From a checkpoint of a small multi-label audio tagger: arch ecapa_tdnn.
Rows from block 2 of a small multi-label audio tagger, named by matrix and row number. Each number is 128 + 32 x the weight over its row's rms, rounded and kept within 0 to 255. All counts start at 0. Numbers have three digits each.
Before each channel's rows are labels from the 100 clips, of 14848, where the channel reaches its highest value: "strongest on" is what is common among them. Only what is clearly more common there than usual is listed. The data: short pieces for a synthesised band: melody, chords, bass and drums. In brackets: how many of the 100.
# c30: last pointwise conv (model.blocks.2.c3.0.weight, 256x256x1), inputs 128-255

strongest on: drums (100); kick (99); snare (65); crash cymbal (42)
c30.70:149149139127084201056077118130191175152199100140104157151074141144095133156115109133168145129113126125126163145140125077093154065177043127135121134140184118088148128110140114157178121127110129073100109105160104088089116101104138104140143128109089139081100072137129184110111113144092153088120123152133108172194123178113121161131138146112113096113106099102130083134108138168117136135125

strongest on: clipping (39); text has "clipped" (39)
c30.248:148109136152085167144124148158110130174143030124185123134054162078120126147076118109080121072168144134117155116127117040210132101082146134103093171123133104114083132128091075111150145114124165127122089130095050030147139162121127106087135141113098126079154151167092150126101114074076157081100154141116172169106085171118139101115110121105105115175079116106135145115142101104101080172153

strongest on: horn-like (51)
c30.26:104142100113093090176135137142096183138124169110148119121138160088163109124184136146164085083114125183095130095146109150129107124098139096110167138092130153122150149124148150103127136068111151168147130148128083110107138137124067069116112106145114134109145128115117171159182163113118115177149057125067138142127123096079128114135101185114104116096110094085070176127134109184133081129148

strongest on: kick (100); drums (100); open hi-hat (72)
c30.139:065089135085107107106104097178171136191175138097163101133154177119139084078173083167129134133106135125125118110168116139145112132125132083125063152147090147125045087094141076139115149155138128127159180110186131109135110084161130110123127147118192044144138115136115088145135149102139131133110080081074129140188110165134183111089160189138098112135133100133158140088129080172132079124118

strongest on: ride cymbal (30); drum pattern: bossa nova (27)
c30.209:107111104132088145131125089167108115151116120110139103104057192146176137142136114143066090117077111141166116158168075107155139077143111111101118159123111182133065103174079107098102134097126071066106134106072147089120123121144058108104112090157111094141130121109118142116130192058174130115122097136139170127181099219122179153107148158095144098147086111041078193062077119125161126132135

strongest on: clipping (42); text has "clipped" (42)
c30.140:112100114135122079190149167068060138079134129115142106075120124114146165190149168114085143065134137162107167132130137135147142160127174111125099155085155101129132094106116068152110073127154123119082129138124110116164131107134150116112147090098150090080131124101099114067052174093113113116073097110105106149121169106094152115057106129155109114163097148094068084163137141107148125111111

strongest on: clipping (27); text has "clipped" (27)
c30.127:155136167103139154120188152142157127103156087095086131074048153152125077164184130118143137104195102082134133158149136107114115081099128086099106106175147119096155162091115099059156124135123127095083159171169139106149169099087131076110134136156107068061135095104147120128099091155110089098118202122153137139095165103098168102068094073084098151115099132117140062095141136122104118124086

strongest on: clipping (26); text has "clipped" (26)
c30.85:171162192137099094082065129132075107134144118089109156099108115132060086082141122108155134117139104132108113165135145149138136136102133103147152122061121136077086204084144122144164104163092095161067081092105086102154115105127138102140139090116119118143109080090144113166069152071134118072094151162192114145117159190126095101145108069107130103114056154123096068000164123123102085168113

strongest on: kick (100); drums (100); ride cymbal (36); string section-like (28)
c30.171:203093151114136149092142108136151133156197128156140140193193145104099136132153084119136145129114124129141096133140171122090145143126046149238063234087168121143044204088132141126118067117092178128159139087150104153211128072064131105148108123110153106103091146141169121099153152143123148074101130122123093181091167106088113113116133075102054094081118108118178136104151110156209121146083

strongest on: snare (72); horn-like (42)
c30.8:163133163174145095130133140093106138135113095096166154097085138145065102075131131124109135096174135128182168127137154122169168121099086097157121150171099153151130093150151080201162134119130100184136078136084099131108079127113167134113144100136132066083136074150117129121085184153040208155087103155127074106106210086172139112177094153145141200135141084130110099153135105113108018134116

strongest on: ride cymbal (34)
c30.145:126179108097166149162107112068120129032120102140034105121180189138145140146165158084061168129150104133143124135121121113129042138073130128154151154105116066123153085142134148175099153110152159134119157168098147145167150129135107106091152133123123149088169171129199073103174134158159116154114170120130090146120156091103160147125138063155090157100112099145119124117152162128163120122134

strongest on: crash cymbal (68)
c30.111:139115127119097157082113066137205100117154152146115186169138155086111105092162124126114115155121071132127116124131173132106129163098089164155174178073156170133102143135113111139122141093062186099054144074116130157123119120101108129130156153155136096143069061096146158120143125107076116095096148101136130112121105156190129135101160096186137138142114088133106063089181094130096054183074

strongest on: piano-like (42); thin (high-pass) (33); organ-like (31)
c30.13:141183102084095102080090111144080135122113160143123132136125088150092094137076122111158077125088178117153129193167046156152126072134130144131179121128145128133139059091194174085089122133142098145152112095137090148118141102157091143123089081167174097164091073097072104159154125098141133157120073073133118111142125117075124193059206173157100123053084086103110100159056065106131126126109

strongest on: text has "four" (29)
c30.22:187151140103211126067084141137085136101146139110162142168131092102163145122137118176132176065096100166061127144135069085159109117149131122113138093150148142122125187140151114106141105116132098159125124112109093149166140150096135074130165134160187121170107135087082112110145166164083123125129130101127151100109129165068121109112112099105117098098094159144099124161183127124126156088121

strongest on: thin (high-pass) (31)
c30.37:087114078098117059143145077148103124156081151102108144144082129169160131103083136140117128086122124110086162116101146119132129102050077097141115086098087154147102144094115136060093158110105101108169073109104031183092139136126093075105149103133094133150071048127150119080122138082108128163124112099108181160170152168138092175112101149101120127101142166113123138140089127067129107078118

strongest on: bass line (100); bass guitar-like (87); text has "noise" (28)
c30.131:149145149131082122167240104144129121180117090096124073128103158115119134117106142147150093108144131087088107097105186142109158117081143132115164098108096162095123213157140147120060119152088165074206147139082125100110151118151049162171103123113079117134115117126060034165160093136097128156140079118083179084150068179123105077134082124086089153122175135140165175143086153097124096036066

strongest on: piano-like (42)
c30.247:116084091082109164132104102144120136110138124167094103151121060112162102170130101079067116097085139102146122157129092099143034070128111154137090137152077085155172093099131084137142077090141123099125126135204113138100051070154108104150083135113086106140180170050115075125062097112109138098195157081130147106076125125058115179105145210096123042087045138195139151078096134136162151089139

strongest on: thin (high-pass) (47); organ-like (32)
c30.78:075154093075123094103076086070112080067137125110091124130113103114146101090139107110141117078079183071102145099092139116100062108192112076089141083114130124129108155098127116109131092114164077187139091074140133077060181147110114110066139120142136089066128097105122187182118144130158167131101102099100175124135195116152125131120085136137158121163078086113111077169040085136094095080149

strongest on: quiet level (79); string section-like (30)
c30.41:050139122145128117121120142104104192128157121169092182135166166113115081134166084116111110110147138088106120099087164080149104140128072061116166165074180132171116111128049125112127067075075160131095102122088094132121189115094071123055161111169152099106079138102128180111137101120064162133089170143149114154083102079100104113166145099082132130160094111121139119139133156120123061112121

strongest on: tempo: 140 to 150 bpm (29)
c30.65:129152087179100109145129159118122074095089124129141168126126121141160164147108181091132115092121194098109106094122151148067132105087195149102170109098104143115099099110100117079116161133127092119111181203090090066114182126113048076122230100145103096119150117073090107207118119139171105144155109159127148109095122111095082143102104170084157146153124071113071085124116092095103109163134

strongest on: horn-like (49)
c30.191:104184099121124100143123076117124123128131199159126115054118174121148159117129114126118093174086170155111097107129162082127109122112097110110168130132149138127117110138116145107112184095056115107143138143030069128121157129067082094057147121175033068081108132045101074133207102135151153129127121130125101135130155146129088087062128214122064152157075104143119118139088165170112096124141

strongest on: horn-like (82); tempo: 150 to 160 bpm (27)
c30.31:113154075107124107095123175139087056184164132109144153154137133110121091137041105186161058165048189124130078093109147115115101126122120103108154105142155105098109139138162115087108164082170162127103087062093112172090112091153168134110099092187161118115072136160078120157140138166130134205099034125085073114144070135167144143222098196196166137093129082092115104178080202177147066124092

strongest on: thin (high-pass) (40); tempo: 70 to 80 bpm (36)
c30.186:115119069106079123160088186143105063122092110120122124156091113128112137167054112142134074136048153083122078052122087123069099144137103142059129116095086135139098102091091109087155086116142181139099122094137091144098170084132092076091116094174119140139156106057126202128118136121177141110069094101129099164149120104076122190110120133146122105134077123150065059094105136093106181064090

strongest on: bass guitar-like (62); string section-like (29)
c30.147:150154127135126173093156158072101144096131108153175165147141115099095159120088149072200095091147129074154048114123120147122086116112099143188153132180123057149169166120111121140077096100149156126135080125103110156087163145112186121097141113139152187084076131168173166078122117150157096160134139137106165051108083083102110120190119100079172151126192102138078141159116149099137135119077

strongest on: piano-like (65); tempo: 80 to 90 bpm (32); tempo: 70 to 80 bpm (27)
c30.45:106097113104135102052110083145117077079170128167035099179121067131143072153099113167112124069106148148160085153153126137127112096190090098133105116155140125181168050104198129137221130137094140158203081120203053165091135109096154165176091129102114141087121124136082105140120168117069195068147115141183085101101120131141157175181182120165110102149154158095126102176113146198109100135139

strongest on: snare (61); text has "four" (32); tempo: 90 to 100 bpm (26)
c30.202:147150129090119131079120144125134113159157080130121199131055113170112105067120119156081136086163163152156165161099096123145098090102120081123142114129115127163081139114180151173124171170169074180093110092101112115142114131091108098103151159096114056069084140106072155074146088091182153091060081131123143160127131116124141131097105107108153123136117133115127081071118143120093099099108

strongest on: harpsichord-like (42)
c30.24:106115133128170056139115099154089148132090163083160134135100150105158115110090108141111176121155157138096101107098175120160126136131173092064155090118142177097141166134157120070119134051095118115128112126120060122117068154078093125154110119097096065102081119118134118130130143046078111122140100119121184130074113135131095095102084164131095117162144126109126108122141135079143160136126

strongest on: harpsichord-like (30); tempo: 150 to 160 bpm (26)
c30.255:170101091156152139112080100133139154106131118133149147113114066122055130130171111114104147072097146111121105146159117087151151143095086081121059131164151123168065114127155124175150087097105121120136154159106105094125136118125146149123116152138145113095107101096142090131105164086082131146058089164055103199072084081120130166079128103099194108072083146177068107145194089098109136165111

strongest on: horn-like (47)
c30.234:159163148121179095134093072137051107104135108137069106124183142136156122103134108114126125150119106199081158110148145158136095133200149107051176067121088123120109073119120106145103096102102120131159089158124112065103121161100157146118149118127112208130169176122114127133079128100050130148119120155132132130087178139144141164154095145129141172156123134120129090184131098097103110137094

strongest on: reverberation (70); text has "room" (70); text has "reverberant" (70); saw pad (49)
c30.49:150160105091099093106116081114074176073119150068158161176148126162147112094158083133097144066153149165078209123177059072124161096144161066099098111103154094119098124103184129158124118124179038128122116179110106080139160152137138163133136112109117126117166069187146148148110169044127110136139127114068159153071116125077099112150132079116170160111129126140111112145193049067134109115131

strongest on: bowed string-like (46)
c30.152:153127092091152087066102103121187151121101093094176168113132148142089160101154113112081159076118114167104132153173162116061084127131141078093095186102141158063057120127179134154128098111133095119085160133099134091156103123117121105106163148152155188154110097177144178081136127137131071107157134110052189168059185143128120093132174164068138073107166047113103128112170077111150137133111

strongest on: bowed string-like (69)
c30.108:145159103139115135119118162124102140101136154137179090147099132131106100141127184106181082100118083066166141134180128125087081128107127130153095119148157112127107167093090100088151149147097142076071095128110112117145108099115146127104092114089125116114121128106103159128145140125099127118097095096103091150128161144039123194085116119109095106130101148151138089076099190126110145073091

strongest on: reverberation (67); text has "room" (67); text has "reverberant" (67)
c30.125:151196136121103107080135139132070194195085127124141146162109147138149138115131129155107085080150151094071102045154113122099081137114216097151207103158090148106111182076115144182075128148141127210151122178093109087156104144080124150095088127120084085128016140141081107107151061111116123113096098149113145151082136171060085079197094146094126130133140108140125134123116140116128076075115

strongest on: organ-like (31)
c30.141:111067092098148107125071125101131164058097150124095106127112121112148121189191124129165164089128091141123140116132093092156070112153133109170087165129141126133134122107099109105123127125086120095087107158125080113117125162114134047063132105144069062075119176125119176124104123065065084117128164145133140146117173135057166116155103082058091130142156162084131100127077103044113135094143

strongest on: bass guitar-like (48)
c30.52:113140181130097110087195088178146178223074066117165120097159140135154137168153118143065113114136162071139118114106167109179188077122079119139124095141124098117133103154150085117109109144134156074165126160154098116076145069190076184112138028114092122150086099118115090144163074102131150127100105105107114123137148183080102133068142174102098145105102154115167172147090156118144072120091

strongest on: bass line (100); snare (70); horn-like (49); bowed string-like (42)
c30.4:159152183112112113158144159071121111135165076142128122151112121095098121141094147132130103123159158153202102117143123115187153104147081130152104108142120139227131071169126121062145091141162127140084109146103128176104148133138153075156082115096160080098104135127160142157177165166184188132107088162089084198188115125172165164096125145143138129151108131165128086116152163211097156139169

strongest on: saw pad (44); clipping (25); text has "clipped" (25)
c30.117:123089082093132087154145170091131133128088162142106125122137111135141143145073079108104143131121117196112076140091163131182110116119102141109119194133125114146115109164181096113128169121139140133094098101112120137128108130151119145144130137124110093109091143145112092155127188133122142148134092147129129134126065133161095160133137172135112108128125143149094152094180145122116095137177

strongest on: ride cymbal (37); clipping (29); text has "clipped" (29)
c30.249:100135115137033138165150118099159175063157139067076134120118181148158046121155098114150147149159137118134089107087179136129071132138171155161151139126082142104117092126132123159116163095114151154101199108141113123111131144113104083127113133124147064146138159115108107111175097046184106120154136150131134154146090138136128149142119169092085103148134104093078133131119091077078144161131

strongest on: text has "four" (28)
c30.172:116139082080145099150104132146140136134171141037157127090108143139134126107127146145121136117121108165000147168184096125085161088123131118107107135065150116083135103088117118107080149116130093141077164085107142138123097135135142126134120127120109093153100164120129133087127133062179069150130129085130142127139126134128122190131128144161119111094148169035075132130141177143113150119156

strongest on: harpsichord-like (26)
c30.76:072144051137122130188124117105161162061111110158135094084115092171081105156086170123151154135088094128143147170133121195109124136147154163110145133140152105155113130140117104142087077104129129059113126185144185118162128092167085164114134059169120121163153110064157139186105071099130135069115142141134102126122108106137143104078136136181125090118100141144130078143130120107106140140095

strongest on: bass line (100); horn-like (43); thin (high-pass) (39)
c30.222:168089139093059175163201153162158097069116155181067051071102134119067137225082162125102184150150145140192126133127131057116109137073135111095027147172168109129114117173147157113095106114109119061173115134088085158138237080139113128125158106148131123114152063091172128112112137184089144115107162116122108107108095136160143168113131166155083185133150097130167112157073159096078109087116

strongest on: crash cymbal (44); open hi-hat (44)
c30.142:100127137113063129098089128134179134095128113118093162133136145104174073104149152137094143127112088127189195111145107183152083147151122141120148164058112152129122183141171200163124151134085181149055140157176191085151123143081073128161140186139125086131117122124245139110142104111154129060111181171161115134144152173255161154142112051166144140167050148150170101071120130133129143203190

strongest on: marimba-like (48); melody instrument: marimba-like (42); muffled (low-pass) (39)
c30.170:100100078112145087167077095146065137170150175180119067151152114105162077197155107156115188062075162107079151134151080091114102113139093089110143123158112161146127140072122114135097141160082130153206130108139114116152103089146073146120119114202125112135161136126094143142068145108097120066149176084131144084092143126074171125096140139084080108092152156152099171104067139085126086106137

strongest on: open hi-hat (42)
c30.102:131155135104116160138170151116112131115167151128090081062150184104075147125149172121135204149174169149089105146123168070076118168103132129128190133150175155042083185150088172110108119194124137120163140103133173134177154160091093140064132173152143145181115145088155105145193129171112074141170129076144128105181140099095128075098067128101072174147167188175174157118144158103091155156100

strongest on: kick (100); drums (100)
c30.136:204094095123199145069085099129145103129174134110146122248177119095036092091200131101162119139136104171101101131153189080103125134057123158251121185083115101181071166097114138085129142114072182112120119130172109255145133140122206131123106148137182115177084138130146153097147127135124117056127133139123139147097126075107139162143183060159104117133147150129161118103140173179184126148116

strongest on: bass guitar-like (56)
c30.151:132068150108132126150165161111143160140116104083132064101095168103070116147130105114149173125113043115112097148096089133197102099111164105124052096196136088119101115128174115113101085131108103052116085107179181090162116121196115157129104121076071064157166101124138144136075095147137160071127145113101115153160094134075125172103156069088082091142083167096146160146150063100104147103123

strongest on: tempo: 80 to 90 bpm (41); tempo: 70 to 80 bpm (33)
c30.23:140170161089097142096128143086057130146107127091162137131082076134116074027087113127109115093130142110178114132163116148121118065165120111143146183126068112141119102127138106132063044162181120139133144194012136093114066125087167120147099129112090000153107180067115085153137139103221084183121092142176078151108141089166167106094144150079109153153094114141167087085138133118130191167136

strongest on: quiet level (63); saw pad (42); tempo: 160 to 170 bpm (29)
c30.187:163132163135108118097113080156103145118162099142117128136156064117124128096176108090126119058125117146144143157182120130067184110093113134149080131087159104132168134086132120120135098145118102104167072116151125125065175162142130129137191125085112134134162095124080164097087079078128135122124118070100162132076154127094148163149153069145149167143106146103146109142107107114134119097143

strongest on: horn-like (60)
c30.160:078133067138135134147146131074105104090131167145108159121099081095133140126101127088119080127108192122138101092125107104111074085138081156130164084157138116159142046121106179111172156099158079146124125125089106138074172134142174079106124111125093132094144182140151161135150160189072186198181060203097099152183127135170101184131073174144172091127078027184096090199100158168123083144181

strongest on: quiet level (69)
c30.220:130126148143142100083104107162065116141085134126126100150182078102188141125074093085127096108128139124129068124054124146063190129098087171135104118079151116112182129117111123124111147084119135168119178167074092137094129077125144128169144110123144132120146107108103091136075167052082105114122146106171178114090127173160182075063092120083150151146081108100124089089118130115114126132125

strongest on: tempo: 80 to 90 bpm (36); ride cymbal (29); tempo: 70 to 80 bpm (28)
c30.164:145123123128134144143123191158123089151148113095110114141083137122136148128155142129139132148035124119124113094118083158145165157138189166137133095096071188149134097133069154079048104137184096142136132151039171131154069131103139079090086156136135057144084191073064160136172071146225078180075080120122085127207155134144157133114138141132167147133061107112153129106124163097089183189139

strongest on: snare (66); bass guitar-like (55); horn-like (40)
c30.231:140145161102050119090126046152118135131152114117138108094088092134130133101098107133126121101143166132126141110076147144137150066151088118066095076150142166143132168156169075113094117130111096129188155130103062082088142085115141182133181057182085123083131057140133076115051147163046176133160106130128152043116074138149165131132104139138104069073123080124113110185112127124088118129100

strongest on: ride cymbal (37)
c30.61:091104117100116179103106084102093163134123130098140142194064139140152132086094131105125177102145105154124190149123130074156105083095126125079141108093116166183123192113127090109090135129064129165086076104139151058134116114111082159123063112041131046122069135143108175077127134107091153114113200178158119120116139136100127125096134074112150132162126166085118106114135142117157131140170

strongest on: bass line (100); bass guitar-like (85)
c30.0:132088128136067085095194108151149132176078065089080079141108135101118117119130105151107116071129087118044075092131182108139148051094112158137137091128101144105173141105127132139069101143079159084207152169088087121083136174158058182122092135104099061116138104129028100129138137084095141120081132119089171126120123186078134109109077102104105129135141056104132176161123096087094135110132

strongest on: clipping (27); text has "clipped" (27)
c30.134:159125168176140150156161078125169160165102101123176102099163187070125111080181097092156168166151115210157108129148161173099129147140190116153179087060123097130132126182121145172097107116092145119087162148080104177131109158119114126135094142111097137169163135146166121151169101128126156157116134165110133181142139130156131171128101068166164140148096111137147120149155062151125129159132

strongest on: open hi-hat (42); low tom (32)
c30.82:142113155145124122165064088111175170115104125137143091090151168070144074097144097092115130103137147190144117138109165126133149169082119102144114175054143193108095119162170054148185179144077086088092130123041119109077098069122111152178122160112125066141107105115137102109115149112125133141113117073154085193079086171119145133097110102147098117106079139153103108080150106145126102099115

strongest on: organ-like (27)
c30.213:117139152082112150147141068144110124061158184151073053166146136140171132128124136147099155111196160139123115109134188093134108111112157141121154120121127152163095095090127179136150153064086161164138105115125092112145166145015104138160133173122128088107158188124167156132209157104067190074189109146140161113062133108134071098087070172111139126181130106082164123154101096189155105098214

strongest on: marimba-like (53)
c30.64:154089137076103109103121090111108175139116106088124063114066160124138133103159152115100157068117127129147159121113146138172174121087142085125072131151083150137124122124157139158118142110154105163144068022103137161097145128132130049097124132163154084070133066135122126149138142074168174115095129140128153093073183150114178133102069097122152157122127137112112136105099110137127077035140

strongest on: horn-like (44)
c30.120:137167134160168139144162131147130168101072161093154107152166148141165158109122146159169173172142158177155135138131135130115146121144161137143156143084145116117150154169141115140087126102132103063065180140159094133113132172105121057129166079133127120119177103133149087135153165122062145169185094157103104170154120154151132123147084116211157135131090006130176117184157089128112147177174

strongest on: harpsichord-like (26)
c30.80:066173097146048110122126085136110154124118145170122174101131115085130126084137097128062113038115146094138126136099113084105107160130134136112126076095181153141146114109143102121112151127159118199139120142082045095087163151118104179127143102096112123070136108104118123129090152188133153147102086162138101116131119121140090088124155128123090129139094109094107085175109081088119105142184

strongest on: saw pad (67); horn-like (41)
c30.200:134179149219123131176107126141114116121132102186124126119112202111110105108148124079080130168142143141208145122113168155123085178045145167155191097109131133162165124178131094138111127124114174148126103127094174161198137197093118077175126086151146140097157146177244168108105143080109083145129176143149130128128118132255081116091141113122167153164118095169168118109146111178135100190147

strongest on: thin (high-pass) (60); bowed string-like (50); tempo: 100 to 110 bpm (25)
c30.188:091157076145154150118075158115146128103096171130144136130107172111140129128161230099143112125101165097167081140131132135047060186091191104133159148106153137136097136121126143104109133164108168192066136101136079128151190120118090070107160118170200148089172100099126185130134105134119124087133130088117165163086152116135200132108121173128113110116106100112084079126132072155110103142139

strongest on: bowed string-like (41); thin (high-pass) (29)
c30.34:106149107136123067109135107075102096124115115158161098129117229053197164112119168197129097098119138149125126105097132118144137132129169102115129123091105157164135138101084125118080129129139144161136076119119086175117090084065072090101098091103130138055108109129166175084123088167143143191149165109073155143125172116099105129158123160173148073087207130141104145147095143171129065071135

strongest on: marimba-like (76)
c30.126:147119167072137137136131102112092153186122122127142093118110152119133175108166106110112120092153093127118120122098126073149134133107160094108182123128116117164154104131107143106117109095150119170122059123144078117118144187096142123120114152093088091062104133179175144148138157116139170130078145189117140086054186099139041119090090104128147173232141134089149134134099132187159099059187

strongest on: kick (100); drums (100); snare (76); drum pattern: one drop (45)
c30.223:148055144189133093122081104154153112079189134065100081154165132119156073132152153119132158116117113143097164151166108154096152140118141125144100172116102116158138139088130073147125142147047160139131160075174111166139141094101157168170135143149204106173160085132156115085055172104050079109132170093144072180142156100123142127123180110072100124126134180189111133122142128141112090186134

strongest on: kick (100); drums (100); snare (84); drum pattern: one drop (40)
c30.224:206088144134185169115098160108148099068148141153143113136157150113092123160118153112219134159135134123129150116181140117154117134112150111160070170133118129163139207111105140104173172139102142116134117082171128179175156091049184108091176149104200131135128121137136124076132164168140101089192123126105139129150130095126155143093112089142116117107151141143106146090155160159140121106166

strongest on: snare (75); drum pattern: breakbeat (26)
c30.74:145124138097145141122095128109155128106130161159115165157129084140098148147143134034184193087160134091127156117076096160105124054128112154133120098138121119144102141160093135153101118114144115125094122108171111165126166092138170133072137151097190135088153112130100102097135146148131164128107129104120112107144190065082182147109101110127094155147137145132123098149145128147128127163096

strongest on: saw pad (41); organ-like (31)
c30.214:108105093146147156141151158118133144113142156150142126125164150140098080144154144107134136145132114086138071108136121118097112123080151171148176112124147180132112058155145087139089131106111145144114134102084116145116125135122127122161105136181131140146178215088188111137135126078160144141081134100124123084073150121154142165118114151144133142117123076119142094182123086107079156177145

strongest on: bowed string-like (43); tempo: 70 to 80 bpm (27); tempo: 80 to 90 bpm (26)
c30.29:118170074128122129101139165125140124078119168103126135151065066126062137147100126146146064115036203080107083117114131144128086080160073175153117088113111121103151088128152152160131126152141113156114092084107097113116158115071191077156120106121137123111150098149141215086126190172239137155077107099142098188083146116113170173137085105094059160161088116212140033160128116116169171064122

strongest on: clipping (30); text has "clipped" (30)
c30.166:127108175134134100161100138113070072132112096133186108094126103111131091116109199067140136097130165089117139087123098173091128144139190105131079120131113124102169112090089082130158099127167117099092108153094084148098106100121152156124150121142129124121130140145141132148050157142183124107152131097176083088131194119135121064162105081100127084100118147151094158096114170134099142156163

strongest on: kick (100); drums (100); ride cymbal (40)
c30.185:118128124142156102063113152100171173134194130138108177193130108177097180148171135183156171107141090174136105128179180108149147122160072186181128147106164139100084099096155177167144114134097194135126112126198101167170164153082126160145099100132108149164124166148130130159169129134193124066087104190147082095086147096113076136132097129163062072114113136115145117151193055135136200195175

strongest on: quiet level (83)
c30.75:136117137109123115088162126126117078165097124106107107131165152110177188103161083122118110065096109108091150104109154145097153128144134130076128082127095120135137137080137110139090156159120153154183129097158089070115180111102158174133101118093090166099120177157068050098130154158125104145108098074088150104095095110075148109154137095089116134127128139109084169138080153089157097103122

strongest on: harpsichord-like (31)
c30.156:086054120088121085134114124105101094132077075124115080193078106130111101159031076124125134117152120143104131154031118095149105124129110148074125109106100149153091155118172090083120073117117147158128090141086147109094073098181050112115166087086102064126123189148100093164095113054161151143150088144118201091139086111124125150141096145140098170125120111109089110152117141075048163155134

strongest on: piano-like (49); shaker (41)
c30.79:128133102086149102075117150179051164127166144163131156116123074164116114127111150152121163053072149136170133159148091126117121077145072087102136095174124145087107132160206148155143076151144091090168100122162098118166078093177124209155114136153101132165142125128071100142121204164121130143176104104137122141147100069131126127126163109149141102078096135169122182188130082132112144103095

strongest on: rimshot (48)
c30.150:101107156147136067098086048082146094160186137146162163196136115098198037125147146182142077090145089172124193189110127136126136062092104152130137173098096183112156119079131134124090102087079132117146176144085069148083091113134167115150111126082093130123100107112165111124154109181095099133124183129159096194122105108112095141119216122058131145136132067215107123080125144131105097129044

strongest on: snare (66); bass guitar-like (45)
c30.121:123123149154141170128133152125115073104119141093147160146135086123068094104108156152139091108185139103090102089106100126114110112111097068164157122128076157153064138114075072052201141107068144130122062140091079169148104076125099151097149133186178124114083085127127111064072125172139131164133126104174178109126082127126125140097149107137091137109135114144114129132114185109099104138064

strongest on: tempo: 80 to 90 bpm (30); tempo: 70 to 80 bpm (27)
c30.81:105158129145176157088103090132199179152113106067165139108148144175121192098191121142154098138113124078076146115158073107126141059094085087112127143051082108089150144137135122169099120134057138052049127151097150097164091051132121105090121054100100144151082142091074154169106096103154111129094125137082139193123142138135159117077102101108158090144070127076098109058118135090124101106071

strongest on: bowed string-like (35)
c30.18:105121134172148139172208167114173104139164120055138156108049134108107136190142140144130116112165155078100071168143146125102112164123181148108163157132085100078125102109101114156140142157116130086108148177171119095124160127127116109112142176117121130093168085198103116142138136173120124135043087170119117073152068168079117164130044106144097156206179130152095084124115178111095170146128

strongest on: bass line (100); bowed string-like (72); tempo: 80 to 90 bpm (38)
c30.179:110147134098107074122160183181114100163145144056170136127093133139096151113045129169072115183145150112121053137088144106158089138155137103075131110142159126080084091062071127066145118062164133152093183101190086098118152097126125104127119128082108166072099126108105070148189117079157125138060112150127085148127133133121153149140115236150136161152106119143113078152023197118161128122151

strongest on: horn-like (54)
c30.73:160143156113132131142151141130139146071166197097079081145152137168133146089143098117117117095184135123128125122112118104126146105072162114117182131138116162166082107117155185093124134065127145186117070110131130105097208226050144145149116207120116072099097119136154131154212158117099086109145137145141176057078154052160064087092129134106186161223106122080145148145087142161165089091255

strongest on: marimba-like (77)
c30.91:133103145128139148126136141088142117196105084085174153093094113158061174120115135120114064138124150103119131113115119096111187119135118107120118118122160086148146111159136125159180153093164111178113091128146089104118155186122158069089168140133122133065163114224160176122118164153154142150087117217131156110090255105153072140156041117146133168187126107131163089128163153102162073090164

strongest on: saw pad (45); bowed string-like (39)
c30.116:135132126140147080137108144077146128164148097089135156074103134134083157126113097123117069064132151184089126158171155117147136114134137058077111121084112063095141085097132154177158137075151076098082093098185086161118091100167121091099172071071109151204112071166123125081147140106107157140144087155063110161155107098054108201167098112196143140113114122102056048124163146187128109131093